config.yaml
time_shift_ms: 100
spec_augment: false
learning_rate: 0.0018
merge_dims: true
max_grad_norm: 5.0
Rows from block 5, named by matrix and row number. Each number is 500 + 25 x the weight over its row's rms, rounded and kept within 0 to 999. All counts start at 0. Numbers have three digits each. After the name is the row's rms in percent of the matrix's.
# mid00: scale 1 width-3 conv, dilation 4 (model.blocks.5.mid.0.0.weight, 80x80x3), inputs 40-79, a 3 kernel for each
mid00.25 101:562474504451486500529491496524497509513471496457540532520517544456449521501465517503491501469494508475457477475523508519481504484502515505525515510490487506463514496498493474506499497503498548488491482497501500500521454471506505515498492488541530494480466495493503511516475466505469497554478508498496503531462520527481492445506500525508462528491494538497468526
mid00.26 101:496547488417515488452475457502479475498507510447513482484497523459520478521539518488441495493510516490461441523522512490494505523485514501530465512501489508480497519438549496474524517532515505532480535520472508524478488494477474516505502520495512530560503490505515488528488542457507499529487511484457516491487519558528459522510482488482490517457507517477521482
mid00.27 099:501519526527502473472507511454498515503482493517487502493498519485508473510487465509483508499440493515492498479509475519497469501514478493494533487490510539516524502498551506522497512542472492507501490501499451471500572520491519452534470516530481507475499491503533503479490495509526523459495495528504516482525513430475531516444466501522483506502508536492477504
mid00.28 106:458538465473504521471562528504519476473465499542484577474554483474529509497482503515477480477508509494512490510491486467504486520517478514505490509505503500480518506495467561494496540484500474500532464525519471476559489517507494489515452524499520462518504447540516441511487488458479478544506503506491496492446530543470508506473509503492478520551506481515479502
mid00.29 091:506474503514537537502460536534499478521468505507510533448509505504509515543471504503530505498510521545494506475491519538494501494529543455504479532517487477536532467532497490485563513474523546465486493539428475521483517476506491482545493492497514516513508486503540466515488501462465484488497532486504499499488495493500449498466474507467487513515514479530482510
mid00.30 092:528472503511494521511472499467480499548500497468511545569463477487473474429502546528520464538469497553489505510508478535515493502485518544511490478510494522485480526507519495519522479506514487499524542524451485513505502466512557461448482527496484455497511532499511468524546499462508496500546504475537492482530487481515460500509548483501493501520509489533505474
mid00.31 100:510480510473481504472483511506502535477548471551462497474493530509480477496479510492515522490484461457549485572473452479536488521496505490496512464473512518481544504492506546424494517526487496496513497501462527485502501522512519475515466507500493489505554502496552479480543490469516539501504506528506537516466517512491491444478488479538485499463519472511536510
mid00.32 104:457499541519486486438505507536486570498502473477480515487516547571487483475519520536489498484513480537525491478496516551472527530525490503518521481497485540470555463516472464492528476506535514500496511483514517497493507520516542518460522486513484466514463516524517463493472516479524492472500503480515505466548467519488522519486488483466483479511498500469487492
mid00.33 101:488546486531434507515484519469511505471500504483527475430555484520511497541505508448518505507481506488509477553515437518517499521450522443487519493521502459498510534530501504513462506498479493508492504515495517494517510502486486523490492524505509479522554437463535455510460543495494492492491505517492530472503515478495492494528505506463512530411515514493499502
mid00.34 100:492493522524470543558470493519513523492522512484545487490496516513536523461495527470508477497484497481526465509562448524482500512482530521488518506469521475509480477526505526511465514470490470519513494461478523467508510471532533488480443482511493533515521502516534464514525483514483542515468522481492498550460490535473455523507477529515501504494515514468509512
mid00.35 095:546465538535497480459534487498477522481516465499511507582472467513536499457520482518522481514488498485499529505481510528469468526454495513534501485481523506494523490522530501457503503498497514504512509522480481480504496491518533507511518496502519489528498485515434535510492521489504485473530475460477504484488503500500457492521498467504474505488524458503460520
mid00.36 099:485534508489472494530498483462537572486487516492506490499473556509500510494466510554475509484493519498497510494535466497487518476446538517474496541526474519472504471482503474523465534524495509520511494506473527479497463494493487510525474460508551551456478538494509489499474507435487520504505478443470527520453505514500482548498518457509519530480486509513449539
mid00.37 103:467526521575490480508448479488502557483548478530513489453509525520477511500473513486523474504542447515501487494504496483495491489515457524480500458522510545450513492525476490467490503499476475471537551520481539514501507493490486512519550466472488504515482474518532478466510527471510518459519487466492521476438521500518496540488500502488510506474502491485481481
mid00.38 113:490568465459530524474528520489544527540484506501489503530501480514533492484484516502484483494523524492467520472527501512524487483438533473515500502491504555484499507505505518441520470524502462532496485489466503484521488519503507490510508474531499499532498504510496491533502502488472504486461500492483486508481510511497481482492521476507485501496529509509444533
mid00.39 103:507506487518502493536522472502504502485524495481503483462523484503529479516480546519496480539476509462511495484530479460522472499511495451524483511527433515515474522491473512492553492499501465535555500497476520473522486516489460493518514516474464498525514524464477568514480482492512504498455497527513508514485536494489485494488459520475489486488494491520471493
mid00.40 107:520437522476536479476498498500513509492517493491492473413509531488539511520488462485524473526466487506522457490530494506501504489513495501497495490499488493480498494499518492521513483516483509471489486499530468565480521501485489514490543494478483476491479496514512494488543486492534462534453507559522487483498517539489518539524485533498474539517461507468476541
mid00.41 100:488492497538487528487507535509475481484569490532511515510480478531508458519455490559463485477496534528542457464481552469512515500469521503502488521459509500521502513518476471494501488484533541492487539510520467496499501487485461511477437510508483543473492497515504518483494504511554467473559496456494507514542514470555539499535485485481512504505514536503506495
mid00.42 107:497412548474513496485473503483520498542503473465537501510500504514502506557499516486505454510523472511474503473502511521460498479474525478498529549482499501499486491484508536486476473526497530501534471508524502539471504473496527443508494473538525484470519504457486499529482479514484456537500453548517494503502510493434548494519499490492455563475500506534515519
mid00.43 099:538468437483519512463513508450521540479522478524481512511509492488512479493513490503456588455467525460502502496534497496520482502503528507487520505476516494482526520509502478541483481530504504506468465492506497504521510499541504539491546469522466516500486542466504539499490501497503526506453524532471483501543516461467479484520509471527511480474530513552497486
mid00.44 108:509471474517469498492526477497499503528514489509491513504520485490504513488505508536483474451475494503521516484474505492543534514459508501492501506503485510500508556494485472516512481517518531491482487469506513510477436498528489508527496501517507516475491515494474534463507514502557501515488482472482512514518493459522474488492526490516512472523471504497557467
mid00.45 088:484496500493492477480504516465533508505496439488476549492518529490565473514498473513517516521482520512499487496505462503492495504513541488466505459491541484469511496503472488475512464537487495503489482461509536506482512529470505506484484447553458510521480508489512496524518495509479554480436473503512531493472485477490516456527470528523483482459467505436515485
mid00.46 100:462493486507492515494493499512488542493484478508548504536458534526506517518489488479515499465496508493496536490469513466508514466525510488504525482500565477516493487514471527495528474492486504497510506514475473518534473454543502490495527503463480510526500480528528503491473488513466503557449503492488461549515527473499534457517502526505503490535501523512498480
mid00.47 098:507518465501464470499501505503515484510527471531464484488476508515475529424538494502452466464514528488501533506496495537497494523500516528507484493487497523471515566496513501468514501482506480534499462536496514483495517504488497509528522495540502490462516496530495486571538512516495504485488540508522472499506493497525542497527513481498484569495478502496539487
mid00.48 107:517453501522470492476516515519487483473518535538537470545459498515516491483502515467495487476491529470535513497508504521542511488546498520521506476503511514461543487484519545568472504509479477532512514488515499508494506526452492504528495501475477507498561492486516502459466518485490533528481506520503484521503469513448493533493514510471521512499491480511519513
mid00.49 096:471485557475488481472516479482500494460501510489488508524480526521513447531442492477481459489487561495469482479488503524508490494501519493520497477488499535471499514479470515493492450532520502453517520464510483504504484479499556507465514482478475526501476474513481459501538510544501501504563487486455510451546457539535502511526498511485531524496455454481520460
mid00.50 097:515482518495493481482478519462495501505491478459526513498434553514482518502498456521494517518493488505514505475480514494496508498476538463469493515470492428495513481455497493464544539460497528504502444492510490469562494530518499494551505473482540468511487529507533521491487528502469534514529477505512503498517528501482496447468508544494487521488499474493523456
mid00.51 105:505549486506490497492497471477526498546503497511451539498477488491491503465471523565518459448512467489530467483449539519471544535478512491479516551469504467522451485506527495467513483512518506495513516519511459507503494514489451474526511517494490500516508469517453460534490472504542477512552474499465528490523494517530499486505523513507513518506465524504527519
mid00.52 108:547462526515488505505499500508438574462500521491503487478492507510506499453485532480547497483526533489462530518465474526475535481484488489514501524520499489479515496513486532508454525517466534467513498464534502553485498499470498490483526500493470514478538507505472559463504532498556512501501501492496498498553496524513486474475514524505515503463515499512481513
mid00.53 101:526525477485533474492491512429549492470504503548510498526510511559483468454486516506508476565468513518506477480500486523512519501503464465490500514552468478508487487498474516482478501469504469505515521484518482515497526475529512491523532491492494529506551519489501504493528462479495479532529527507485454513535480537503490505508481479505517480477495503495470504
mid00.54 109:496548439512504501488499495483502512506495504517464534481482521445500548466506510473531476486499508474559430511506500488482513540515458520475528457506504535504458503475505493510460498507504512499529518488499479522525492531498467513523494502489461534524479521536529476480513478517484481541507476514476519491439527538508496539498464506497503513532455496472524522
mid00.55 103:475486518501508490520505467490497510489513488468515475489523497526489509481513517508504471499500466523489490505498507480499532524491458519483480504487495570477474477536524519484535484521486447484521476517526501493513524507493503519504491469517501518498472541498515495490543515453486493459533519480502494468462513530504471551473512515483471548499540498488498485
mid00.56 103:484488486474506533472501518475499508487476530504521514473522512492508495509486513550448525516472494489504463461540511521501499508486497507543439490526461461525491529508554535528474551471503473532501477542491521521527544486447464494480504496478503504514507476495517489493495513447531482504507489540531521496518511461529470522495474484521495495510521471491540456
mid00.57 098:510517486497492479463528446505501502501520523489489462533484498531522511490482487479486476470483531500448529453495545545491511466522508522517476495519459493494494537507465501507512537494494472503460514526470463530535504465560504524504484485472505494525503460512487502528480562478497513504501469501482523495486549470492508485518531460495492544521500459508501498
mid00.58 099:482461497517492506475492508495497535539474516493493518514484469486478480517544460469498499456500473496452499491500490505488512496499497496511496566480495508487525454528527478532493498475495488532506515520514469518519470542518506550438437484453502510498478484508498506506482489486516476540486529501496507516471473484445502491498514482488472483506519468480508489
mid00.59 096:571451472492473487483491475527479468482545508532463536481499506535530428513467519497530476501506488506509496531496495518495479499502522488521504465525487455541472492498512489515491492508489478552508556473512467517494481476490533488527514469485516459492492498483460513495502511479522529505532469500520509501540483508528493515503487531565436494530499480480489476
mid00.60 089:518539480536484506488554443515477479534506506501537485495526474507447494454531500521510478502517504482491490480528463529471507496517506473516527481518525548507454471503520510512478532467486494502537514498519498526502500519451491499514533497472472508503482482485467532501516505472497518473520511499545473525503499523534489491484500516524468517520522480510532461
mid00.61 114:555465458492490484465494579498504521513484537506513483525486484454517486479472498459518534483494476520479539488491463542481517516468550512541518461518511495482518495534507526446490459510511547492479535506436480468506483448489494476512513520478505515435488540495492485494493532556511512504535484504495492502530523452529480523500500465527483482493521529473523478
mid00.62 096:460484511462523507469488475514488480494469523490482477487481472510486497539510481481509516496491448495520541559464480514497494513515489466448522458551508499495463523511506486511463485508500454534481505473542497495514494521546491520510446526510471486520522516458491494528490505486528488507531493516480503489524505508495500545502511535474531503480498490480530590
mid00.63 088:485459505490547491511476477513505487452509481515486484521488529523488513495492467484532542466513521480553508463478506515498517499501512532463535491480558498507501530502470518477530506495520524522505501468466484460539527516482461481516485514458486547479513494479468517481476514504537497531458526513518503544525487485511515494502472509500474534468479495494540454
mid00.64 093:520527506487472491479479482499507459542484499499472472496484497476483538470480522494484475494482540490525541479530519486521479488546519482498460489492493487489469472485510543484538497524517570485491484499514502496476510481478499531513538481548503522499520507488538507488519477491484498493501515531447493504461479532485441512440530466494478518476484465489484517
mid00.65 103:489523543507485496467485537485489519529528518496505501490502512513482514525480510461461505520446496475515482481507491510509489499546509519495522545494488481482497483531508458491448541498463517530549523510475500527518465509480519487521441530465541474501507462510524482479489467535500509528510498475510511502477512504481501517495509512457528516493518500494466533
mid00.66 094:472498542474531495510510492521504536497554467538522478497507502521547483448520518494464478567536439490521501496498512554516505507544523526507489509453553470520543482547485495512443488496481518493462494530489497511510493494496539549499518486523465448515478491503486476531487491522522525529502503512512512433472495575501546515487479530490510487511521467486512458
mid00.67 105:515497490523506481515483502511483507458535501514473518558480466558489431470469538520500459492484451483521473499501545571441493484504492506469520522517504539484522489497493490492494501463499511466543501457477488526526504502500539506471507492512492504476484492515461510501505494502533474522545483479511422504570452522509533484507515512533539512498508493496513499
mid00.68 102:558471441489516530459512475490555455529517480495485461499512524476538486485490495494459507498519505501471570519453533507493482468508528466503497480493474482515508471473513504512539509512506550495512525451477463508526481503524503515503547515472527467453503446523487502503513495480495508527520469519475505504547502460473534479521476452541496494497504463512514488
mid00.69 096:531471511476505497500475482429531515517507480479514484475506488488517486527508483429474512491486530471543489501519505488527487495498550490504483514531500486521519506473520494526504492475495490475496480506535478494537482475537494515488521473547502519514490515466498491501543503472481475506553521506461521460534521520497487526486526571514475478440514498449519523
mid00.70 111:530514490502505490483511476491504505495526444488536500501522468505476500522483506511486511506500494505459520497483561472506441525528491489496549450531505508513544483504558507492507450489548515516485518485545484515508488501505513492508482502535444538493459513493511500514515526489466498525541436520504493495537436521483549498498502530494505467482489500464530490
mid00.71 100:482519484468494499486491515498520484543471546429479511497494448466529452550508508449574483493514483526531488466527486496499514525454479538499476541515510517489527482510530508500509465501534530491505484493487459481524499523474532480486528465495540522499462506498530511482477485540474445528503501524462511479524506520511489500517493547500468516510530517500467495
mid00.72 100:549491452526528510522520493472500505485512495479550508511494488505483533427565501542472490518519490474480548464485499570525488483490462515469520463497492498485497518516492542503463517527487509490467527493478513492502512454471502527496518493483513481513500499498535514520557510520509501503489525535516492485489515543518521530531502486518469518515488472497512518
mid00.73 095:486461513450498515496503528492533497507528509504479529459525497533521452549517513466512515494498502477486492502498533468503496469512521495495487505509494485530489460486491520488506494516511507457503542491469535508540527450476506505501507519450471528541467494535499501516506482502510517503563501500495468579490494476531487480463516503511505509506416539514496511
mid00.74 100:512475493495496497518490480490461557490495500484481489514523528534501537480522489543478479537480484511462484499494533497511537484522479490509545508523489535511486478470467505518459520501517561466476493505469479479528501506504501489508458521485516511461492469518534516455503519506510520490481463456511486488519489452511510484505516492462523538523455524485525482
mid00.75 106:540470523486482525517486495495505516499494487465494497512492515515514498484524437473505515498477489521496470500512497499554490476502494474519482509487442495494493472534507500518457455513502519473520613466494461530506527479487508500466528523456491521511491531489497507480493487485495482528538503480494494519495550473503491477512478511517499523469529495547475494
mid00.76 093:480540459467483509518518459517488529479497537508474508480483520534537497457504517486535512544504507482467499494488512501496468551442477480469510478511510524505498544482501499522463538459511472538509486539461509504462479497488500518512442517489574498481541503492514468505515494470518486510433524467550465499470504524512473480501492528531475512480504498521495471
mid00.77 106:519537440451467532507522524489507506514446518460511480497534476527530486498495493526505498497500507514504525484483506478529497506490514511508482525457487478512510519521492496474518519480508493513495543447493515502526515506508476499494501495411496500514492514515478499477491485493482487492576463509522477530448501503547512503517473486520473494477492547493481519
mid00.78 085:539505525476512487468492515530506494502497505523497533508503518520537495518482518474471535485515473507525520499518487520518529492482500509468523486504474500464534477519501486517545510511537453537498498507509529529542487528479522456473524453521493505561477514535537479508523468526502504497458471504509522546492474498492516520448461490489525494484509504477494528